A small multi-label image tagger, trained from scratch.
Model: 7.11M parameters, 32-pixel images, arch vgg, norm batchnorm, activation relu, depths [2, 2, 6, 2], widths [64, 128, 256, 512].
Training: nadamw at rate 0.005, 16500 steps, batches of 128.
Data: trained on flat shapes of many kinds, plain or patterned, on busy backdrops, 10.8 epochs.
Rows from block 9 of a small multi-label image tagger, named by matrix and row number. Each number is 128 + 32 x the weight over its row's rms, rounded and kept within 0 to 255. All counts start at 0.
Before each channel's rows are labels from the 100 images, of 14976, where the channel reaches its highest value: "top examples" is what is common among them. Only what is clearly more common there than usual is listed. The data: flat shapes of many kinds, plain or patterned, on busy backdrops. In brackets: how many of the 100.
# conv: 3x3 conv (model.blocks.9.conv.weight, 256x256x3x3, each kernel summed), inputs 0-51

top examples: blue shape (62); black shape (61); count: five (54); crescent (39)
conv.237 [111 133 124 160 111  82 103  90 148 131  55 160 110  97 149  77  91 137 113 136 156  96 125 120  71 114 109 111 127 114 161  86  97 149 157 121 125 107 132 168 141 111  92  94 143 113 125  98 177  85 123 121]

top examples: count: five (75); teal shape (46); crescent (38); semicircle (36)
conv.170 [137 113 111 143 108  65  88 113 154 120 132 120  59 109 117 116  82 140 138 129 129 131 137 137  74 119 103 113  99 109 151 137 117  49  72 134 112 102  88 122 158 121  97 141 122 125 148 112 132 141 146 113]

top examples: drop (81); largest shape: drop (49)
conv.45 [119 128  28 100 147  82 149 160  68 137  94 118 165 136 147 118  99 103 128 118 154 140 136 123 136 122 124 124 179 155  96 121 121 116 167  61  84 135 175 154  68 109 107 153 113  86 115 125 117  97  54 122]

top examples: ellipse (83)
conv.14 [122 113 108 114 139  94 103 123  54 101 110 108 145 133 139 115 113  85 127 109 102 179 122 108 132 157 121 140 138 158 146 128 122  81 114 149  10  55 166 135 188  45 121 155 100  85 116 121 125 104 159  66]

top examples: circle (52); hexagon (48); count: four (43); count: five (38)
conv.122 [115 146  89 128 125 141 110 130  97  94 129 143 172 124 126  93 194 157 127 117 128 125 133 116 125 108 124 111 161 107 161 102 139 147  92 134 123  86  69 140 112 114 168 151 127 122 126 126 132 143 116 143]

top examples: blue shape (100); count: five (47); count: four (45); crescent (33)
conv.250 [118 113 124 125 122 121 105 119 125 138 118 242 136 138 119 114 118 134 133 123 127 122  91 102 105 127 139 107 134 120 138  68 137 237 122 144 138 128 138 115 130 110 122 129 149 124 103  92 193 119 129 127]

top examples: frame (95); count: five (47); pink shape (45)
conv.238 [128  84 146 135  69 115 132 132  83 152 122 151 108 116 102 142 117 115  82 120 138  87 126  72 120 114 103 107 153 137 114 104 119 159  86 148  85 147 177 128 165 112 108 136 115  77 134 114 124 164 177  82]

top examples: ellipse (84); brown shape (57); count: five (40)
conv.200 [106  99  89 122 163 117  84  96  86 114 112 101 151  78 115 126 113 146 129 138 101 128 142 107 100 146 108  98 153 148 142 114 132  87  49 154 110  76 106 150 137 119 147 124  76 108 141 142 122 147 128  47]

top examples: white shape (71); count: five (44); flower (36)
conv.201 [121 128 153  61 135 154 121 141 111 139 127 115 141  91 123 105 136 131 121  91  86  76 152 130 133  86  84 131 111 148 161 106 162  98  86 126 186  95 112 141 153 109 157 163 137 156 122 167 149 136 142 129]

top examples: count: five (46); crescent (42); heart (40)
conv.27 [101 104  76 109 112 103 143 123 170 108 133 120 144 105 125 143  52 142 130 131 159 113 127 102 125 103 168  87 152 129  96 129 127 132 121 123  98 115 132 131 173  97 128 116 106 143 134 129 108 144   0 136]

top examples: purple shape (90); count: five (47); star (32)
conv.114 [ 94 149 109 120  76 177 121 125 141 133 139  87 126 117 113 115 109 125  77 136 125 122 168 166  64  93 108 126 135  26 159 125 111  66  75 115 160 134 102 114 137 180 120 136 150 197 145 152 114 159 125 142]

top examples: teal shape (100); count: five (52); rhombus (31)
conv.213 [120 108 122 118 118  96  68  94 119 151 117  89 146 123  61 123 112 142 124 133 116 117 109 135  59 119  84 109 131 106 126  49 142  97  74 102 124  83 147  93  98 144 118 120 154 144 104  66  81  96 114 105]

top examples: circle (71); black shape (47); count: five (46); largest shape: circle (31)
conv.41 [177 180  80 182  92  79  97 117  89 149 155 136 172 149 113  81 129 130  71 105 154 123 144 167 146 140  79 100 112 134 122 117 104 146 120 143 146  57  82 138 132 122 113 150 121  83 132 127 128 135 132 133]

top examples: count: five (64); white shape (47); yellow shape (47); frame (44)
conv.60 [113  94 129 119 149  89  93 106 116 143 101 129  90  76 117 121 126 165 103 138 132 135 158 132 104 138 110 121 126 134 126 170 150 105  81 127 110 109 103 125 122 145 100 110  87 140 128 144 119 129 115 143]

top examples: white shape (99); count: five (44)
conv.91 [141  78 127 138 122 114 107 131 159 101 124  90  98 112  86 118 120 145 130 139 117  99 116  96  24 148 124 142 139 138 140 194 152  58  66 140 135 107 128  76 146 139 125 116 128 118 119 113  88 105 122 129]

top examples: count: five (54); white shape (44); heart (32)
conv.58 [152  75 101 121 117  86 111 150  88 120 159 112  83 133 146 120 121  85  87 136 125 172 109 135  98 153  69 103 113 142 157 123 127  87  62 118 140  94  67 128 124 115 152 188 139  85 131  93 116 191 133 114]

top examples: blue shape (100); count: five (50); count: four (42); crescent (36)
conv.13 [117 121 103 121 119 130 138  79 119 152 123 140 122 139 138  89 114 157 125 125 138 130  76  88  85 134 144 116 121 112 124  58 129 169 100 151 105 117 128 124 114  99 136 116 149 101  98  71 150 125  99 124]

top examples: pentagon (56); rhombus (55); count: five (47)
conv.193 [132 123 102 144 131 137 124 144 112 124 133 135 148 113 125 141   0 138 144 158 126 134 140 101 108 103  78 104 110 126  84 132 128 148 129 175 139 101 172 142  67 149 139 167 134 137 142 127 120 161  87  63]

top examples: blue shape (58); grey shape (47); star (39)
conv.241 [114  75 130  97 102 130 161 112 113 145  98 163 119 120 117 117 136  99 121 149  81  91 103 127  43  72 156 127  80 151 142 152 119 162 112  65 163 166  85 118 110 111 151 172 155 180 135 109 146  97 128 114]

top examples: purple shape (94); count: five (54)
conv.69 [143 143 105 133 110 116  99 113 136 139  73  96 121 113 166 151 113  82 115 122 135  82 193 118  98 138 101  89 123 131 135  67 138  91  54 125 164 112  98 182 142 114 114 146 165 129 103  97 114 104 124  93]

top examples: count: five (61); ellipse (41); semicircle (36); bar (32)
conv.34 [131 121  73 151 172  79  90 184 143 136  62 111 155  57 123  85 115 104 148 116  74 130 122 102 134 124 103 133 115 131 160 136 121 143  99 170  48  70 164 127 160  28 127 177 126 120 142 142 130  75 157  68]

top examples: circle (45); count: five (38); heart (36)
conv.127 [129  97 118 113 129  80 129 167  88 121 179 123 144  32 133 110 158  99 142 128 139  99 116 125 119 145 164 147 100 126 149 135 127 106 122 132  95  30 139 147 177 111 141 177 148 133 102 119 122 123 134 117]

top examples: ellipse (100); count: five (47); largest shape: ellipse (27)
conv.146 [123 144 106 128 141 130 117 117 126 143 142 138 139 123 116 120 138 140 152  66  72 123 129 122 135 125 132 127 113 146 151 131 118 124 127 163 150  28  88 128 179  54 155 117 119 106 149 129 132 112 178   0]

top examples: drop (79); count: five (53); brown shape (46)
conv.12 [104 118 109 120 124  99 127 104  88 122  91 109 121  99 157 123  69 129 144 130  76 112 112  99 120 121 117 139 127 124 134 130 148  74 124 128  96 152 162 159 157  79 150 101 120 160 118 131 116  87 152 112]

top examples: drop (68); count: five (49)
conv.29 [126 122 133 133 118 152 130 118 106  88 120 151 114  95 142  96  85 153 182 137 109 131 139 112 130 133 132 159 116 147 126 135 153 156 130 127 163 107 163 131 182 106 147 144 156 144 119 138 162  99 168 118]

top examples: drop (72); count: five (46); white shape (44)
conv.164 [ 97 143 117 114 130 132 112 147 112  75 142 125 128 116 146 108 106 155 105 133 106 121 112 131 132 111  60 143 136 115 157 125 148 127 146 135  86 187 117 127 130 242 135 163 113 100 130 137 132 117 155 147]

top examples: drop (100)
conv.100 [114 140 139 145 151  88 132 130 125 138 131 118 164 159 151 116  61  95 182 140  53 136 113 126 115 137 114 111 118 104 113 107 143 138 130  57 129 219 164 117  94 135 122 144 142 133 129 123 121  89 141 163]

top examples: count: five (51)
conv.211 [112  63  99 120 140  94 148 111 100 149 137 129 103  37 147  90  83 152 101 124 122 128 138 156  74 123 102 142  89 154 116 190 150 134 142 146  64 116 147 119 159 120  85 129 163 155  97 123 135 105 137  76]

top examples: blue shape (100); count: five (53)
conv.139 [124 132 111  94  97  92 116 158 125 109  83 100 179 114 122 140 129  96 126 103  98  48 118 104 122 121  81 130 145  91 145  70 164  52  91 106 136 102 135 123 139  70 130 160 142 144 115 112 145 110 140 131]

top examples: teal shape (98); count: five (57); ring (34)
conv.82 [123 111 111 151 109  98  69  94 127 115 120 108 124  75 132 105 174 216  82 103 110  88 140 123 132 103  91 135 136 144 133 136 173  95  99  94 135  92 115 155 116 119  93 123 147 134 103 133 103 114 130 135]

top examples: teal shape (62); count: five (56); blue shape (55); ring (35)
conv.126 [160 104 144 183 140  92  94 114 137 115  74 104 125  89 103 150 141 153  86 112 104  83 136 121 139 100  91 117 148 129 150 126 155 105 114 109 116 101 107 162 121 108 102 141 204 172  91 116 136  97 143 120]

top examples: pentagon (75); count: five (65)
conv.141 [127 152  76 114 133  93 130 113  58 171 109 128 155  49 112  26  71 164 101 102 109 102 119 150 127 125 118 148  79 143 141 134 146 120 161 114 108 134 113 105 126 151 121 117 145 126 139 129 150 132 149  79]

top examples: blue shape (98); count: five (50); count: four (42)
conv.124 [145 115 158 173 127 111 111 127 149 124  90 115 136 122 111 144 142 158 134 145 120  96 131 105 147 121 124 126 141 134 148 111 153 105 104 112 145 111 105 154 130 123  90 155 199 166 111 102 142  97 127 132]

top examples: circle (52); largest shape: circle (46); semicircle (33)
conv.165 [ 99 122  55  50 138  84 150 122  71 117  91 122 133 119  67 122 125  96  95 133 143 139 114 153 129  38  99 157 162 149  93 113 137 121 155 115 143 111  90 111 100 138 103 115 118 107 119 142 111  79 111 114]

top examples: blue shape (86); count: five (59)
conv.182 [ 92 105 127 136 125 105  88  76 121 148  87 145 137 124 143 108 112 119  98 114 137  89 132 116 112 105 154 133 169 138 168  61 158 164 118 123 143 127 138 151 128 107 106 106 167 143  96 114 158 120 147 123]

top examples: frame (71); count: five (53); yellow shape (48); tee (38)
conv.145 [116 105 131 138 137 120 129 129 132 179 138 135 149  34 137  92  91 112 147 144  37 111 135 108 142  96 126  98  72 128 111 133 128 143 149 106  57 123 130 130 135 133 117 109 103 134 124 132 155 107 122  77]

top examples: circle (87); largest shape: circle (61); count: five (45)
conv.207 [117 107 105 130 135 118 117 132 185  73 138 135 129 139 120 170 138 145 160 151 165 123 105  80 117 129 181 106 208 117 160 113 129 134 125 128 148 143  82 129 162 102 140 120 114 131 150 114 122 109 146 168]

top examples: count: five (64); orange shape (62); red shape (50); green shape (48)
conv.243 [132 103 158  94 155  96 152 151 116 104 101 129 118  96 166 106 178 147  96 138 125  94 161 130 148 134 105 124 116 114 170 132 148 111 123 102 150  93 109 149 122 142  79 158  95  77 151 130 118 137  74 164]

top examples: pentagon (46); rhombus (44)
conv.84 [130  89  88 142 131  72  82 140  58 145 120 123 142 114 168 119  48 118 103  98 113 157 152 147 144 152 135 140 131 132 149 141 136 108 109 149  25 120 122 147 121  97 126 124 144 124 136 144 135  96 113 109]

top examples: teal shape (74); count: five (57); ring (32)
conv.77 [109  91 129  95 121  99 132  95 124 129  69 118 160 156  74 153 162 153 103 127 129  87 130 115  97 112 124 155 143  96 140  94 110 104 119 115 132  94 162 131 130 111  75 130 131 137 102 115 117 118 119 129]

top examples: purple shape (100); count: five (61)
conv.152 [ 96 120 124 113 100 139  81  99 128 129 110  72 135 127 158 136 112 137 144 122 130  95 191 123  52 104 116 158 144 149 140  93 127  97 105 129 139 127 134 197 128 112 139 103 153 134 111 118  87 129 125 134]

top examples: frame (52); pink shape (50); count: five (46); gear (33)
conv.64 [159  84 110 140 114 109 162 126  78 156 141 143 107 132 136 136 110  83 104 105 114  47 134 109 147 132  71 111 170 107 135 104 112 131 123  82 142 161 127 108 169 131 133 101 116 116 125 126 137 155 214  99]

top examples: frame (67); tee (47); count: five (45); count: four (44)
conv.56 [107 108 133 115 127  83 107 128 100 218 100 131 201 100 120  74 109  99 156  88  94 132 113 105 121 129 125 121  72 144 132 125 124 121 170 123  21 108 171 121 107 120 147 103  77  87 100 127 140 139 128 118]

top examples: circle (47); count: five (38)
conv.81 [137 130 108 133 135 147 103 124  95  72 110 153 146 104 136  59  89 173 122  65 107 139 141 158 132 127  79 167 141 142 158 147 155 137 134 113  99 166 138 144 159 108 114 138 167 107 146 128 157 109  96 150]